Rows from block 2 of a small audio frame classifier, named by matrix and row number. Rows with one number belong to one neuron. Each number is 128 + 24 x the weight over its row's rms, rounded and kept within 0 to 255. All counts start at 0. Numbers have three digits each.
Before each neuron's rows are labels from the 100 clips, of 14976, where the neuron reaches its largest size: "lies over" is the class under the peak. Only what is clearly more common there than usual is listed. The data: short pieces for a synthesised band: melody, chords, bass and drums. In brackets: how many of the 100.
# gate: MLP gate (model.blocks.2.mlp.gate.weight, 1024x256), inputs 172-255
# fc1: MLP up (model.blocks.2.mlp.fc1.weight, 1024x256), inputs 172-255
# fc2: MLP down (model.blocks.2.mlp.fc2.weight, 256x1024, transposed), outputs 172-255

lies over: C major chord (27)
gate.49:145093156105098101123081090095151135106144100119085112120122142095152132104124138143109092103099111088122136130084120117129115119108168111175115122145117130100118146126170138130132087105119097115138118132070105119128097151110096107119112111141157116121
fc1.49:160131126140183118139100066096159109134197111111116097123111149123098116139106145106151119103141143109129149160112122117129135130135155139146152141145113107134151124137144124136162114121142123134167092101097174148151126157100086110134139143172172136127
fc2.49:133113104124090156141162139135128104146134142146115149134110127140156144136157142109120182131136138082150126108105150142152125149121124076126141105148126098100124082112146133119124152122152114178091115118097167130128139101122130157150148136120127114152

lies over: E minor chord (41)
gate.553:137124168116149106116098116138114102124156135133143110092121119107153141097108141148120142091129119120119125134105109114119120118118182129145114138158153180153111131125121128137148101134120094097132137114047157127086126145128146115140087122127102113131
fc1.553:110135122145187134166142125089136179145065116135171118118142162121151114106146093117133151091136120101156142083118142130127129109105104112134148123108122134159077109169231159124137156168157139158139136104133155078108098095097108116108161163133170166110
fc2.553:143118097157142152143170144141123133099100119144145148073144165129137134129117111164150125130139153125111175119147165103157087107111090160158105126125156130151147122155116123074153089146162101166146095082139152089110140135121165151084114144159154197129

lies over: E minor chord (61); E major chord (27)
gate.482:099130162112121110133054116133131127121136103164123131130115146080121086099115131101130097113112097077125136138091134105106120105113134136155140106123098118106110139116173102132110096155132125159168128122052108134127113140119128138132103127131109080147
fc1.482:149124104154113182113172136141132099134129135099156117094148110136076166163152093172147167141135151196144125127131126118125102144140141109132110177129134150149113131109082141127142163106119112141105142117159172112081135108122150123134128157145183152134
fc2.482:106137156119127125115076144131123105093136178180147123147118086126130101077120119091107101119095093112132113136116093182127167103123134131143127126118137156124126115155130119156123130115111162105140125124154126137108116119123115127111135178127192108114

lies over: C major chord (30)
gate.193:149117149131112117110088114139119132101109142119127122150136108114118113069123135111108082139108078077115161116098138130107152098121111123134123115144138119137122111116103157120080119114103138143136134137054112128101133107128113120089128086156159135140
fc1.193:151122110123149122147133138133126096113152131105110146131139131164111113144113115124164095184155118134138134129161158143128152130125092131136128119138179139148081156142107178170143128129096119188155097101165143137124170137158132127082150116100062158127
fc2.193:119120132119119119170115158146208145161121139112130138131143127118132136118122119088136164131120132147115104117156147125114119140142091121112150088133103147137120142104148138159150133120127124103131132114108140146065145105120163112073103165173130099132

lies over: C major chord (33)
gate.626:114070174107113115134091142173151165098155088163072118153077091110142116073116120115119113122075094119110103133093110146096104114089149094130112142142092119095119146112168143141130116115098145102083126114075108136109112110108097153136139140133146121120
fc1.626:142155092155174154141147112101132110140111135098173131111141177157088120155131126109153138130178148111153107154152143122154114133176124145141151124111152136169153120168102156132144155148187096138156122121158177132120146142131155119113123144137161144153
fc2.626:147107177093132151122078122125164148131129134142117094104093100099106111093128087154095110129084120096134165117097103118089136122105169146171178145129143134098083142133213133107118108147128069129121117124071127112115151144116096127137149104097126107126

lies over: C major chord (49)
gate.446:167134174157111130112127150129134145110152114122139116170117102139097097143127123128119079167147136124139134151119099151121160139085165120207118149190090116151130130118134137144107172147102148135125089117087132126145149094124157109171144127144124148130
fc1.446:088112094133146113132142122104142119125102131116152153095150157132115153132127149156152135101132124134122119139176133094140133129160105127068110090092145109142146132120072137120115098136144124133130153139175142113121093155127126097106111120127127115124
fc2.446:186098121117127168137134106138151131163164097085114127120082095132113133162130109139143156103145139129179105095105126089116091147118170125154149088133117155128153131069170103130159119119148104158133112076104106129110159142119135184142117103156141088111

lies over: C major chord (37)
gate.746:102111164137118119117074130128133139102128086153103083156111145105131138108110121131101102130086121120127159138100114147126115124125147144165122140139112127090151119123160124116122066105124106127122113129064096138141119120122115134119105094091099142140
fc1.746:104147106099101117153173122128073071118127167119140156104128110133103174141128157124116138167129131132152109121140118086103130112142081100088107108154140109150133127134037087076133190146137144105114109152172151097108139123124126100143144153142081092106
fc2.746:130136143116089097118069132113044148127143073156131118155149144130124134127150159113111111108111114154145130112113180136123122127140129119139142124118170133111125071085140157133094110103103123156121148129119084160095084139119115146112105111134119164156

lies over: C major chord (48); C minor chord (26)
gate.101:118141172109120130103093107104151131098115118118113098147137134112142124105118136147122127082098113127115143138092120131124091110121168125161101147125124158113091128124176115139116122111100135129143143151074084140091125109134099132136095141155183111123
fc1.101:135153128076096128127111116129073101162142136156122129083131105100130127126145160129113144090133119163139118107116127147083099123134096122115124147126188134140111113121134111151097119089095156145151163132148083129085117112157116118084133142180142120106
fc2.101:120107126146177105100070131143114125125138095153102129150125105120153110112115127111121121145104137065168147153139163148126160138129088117103115077109150110123115097119102120077102109155118144151108121121172072135066132125102140111111106158124162115126

lies over: E minor chord (29)
gate.698:124112171110138114120088092117125129132146109126112112141109136106139102087146122120100098109111093090133136133098146139136099104114166110158126114128143132094088116129168147134120094120109097184136115124051126167111122146118095145119099096118161112147
fc1.698:116143122157126128128150139139119172117107127135114121152143119156154179151111117180138125141161122164085110129143126159114149119105102120100113129139075135147152144127155111153119125117164114084149113144137131156160152086138125111103134158128084139135
fc2.698:107149149112115108129082110109155149154151092129113118118118120123137079081134111072139116105095129078162140175107116107113118120109204111149112116141110115113079145134104102091117123139103109110121123131123135107112097162088135120172141117153169085116

lies over: E minor chord (62)
gate.391:120154141104094137128137110120161167121176129098085112114141121095134100135095140184091119083156084111143163155109097105070116071117141169085108124131133134128109147123140128165098098105133121106144146104093134154130127148114097111144138135101174108123
fc1.391:111117149136142179114152121103163132133147146108132131165140127137125093144119121090145102126158096096123120179104116131121129078106166132121130163109087160108113131146126123183103160083150145115120160121110184147143145180114132144169169155096152072102
fc2.391:127137141119151128151127171158103140083129138158144145121114145137142118116117132105120147112108128137106096112110132144170129127165139117132102149121102109120161134137106125134121129169149140113116149193162132093168135106197128135160171108126143171126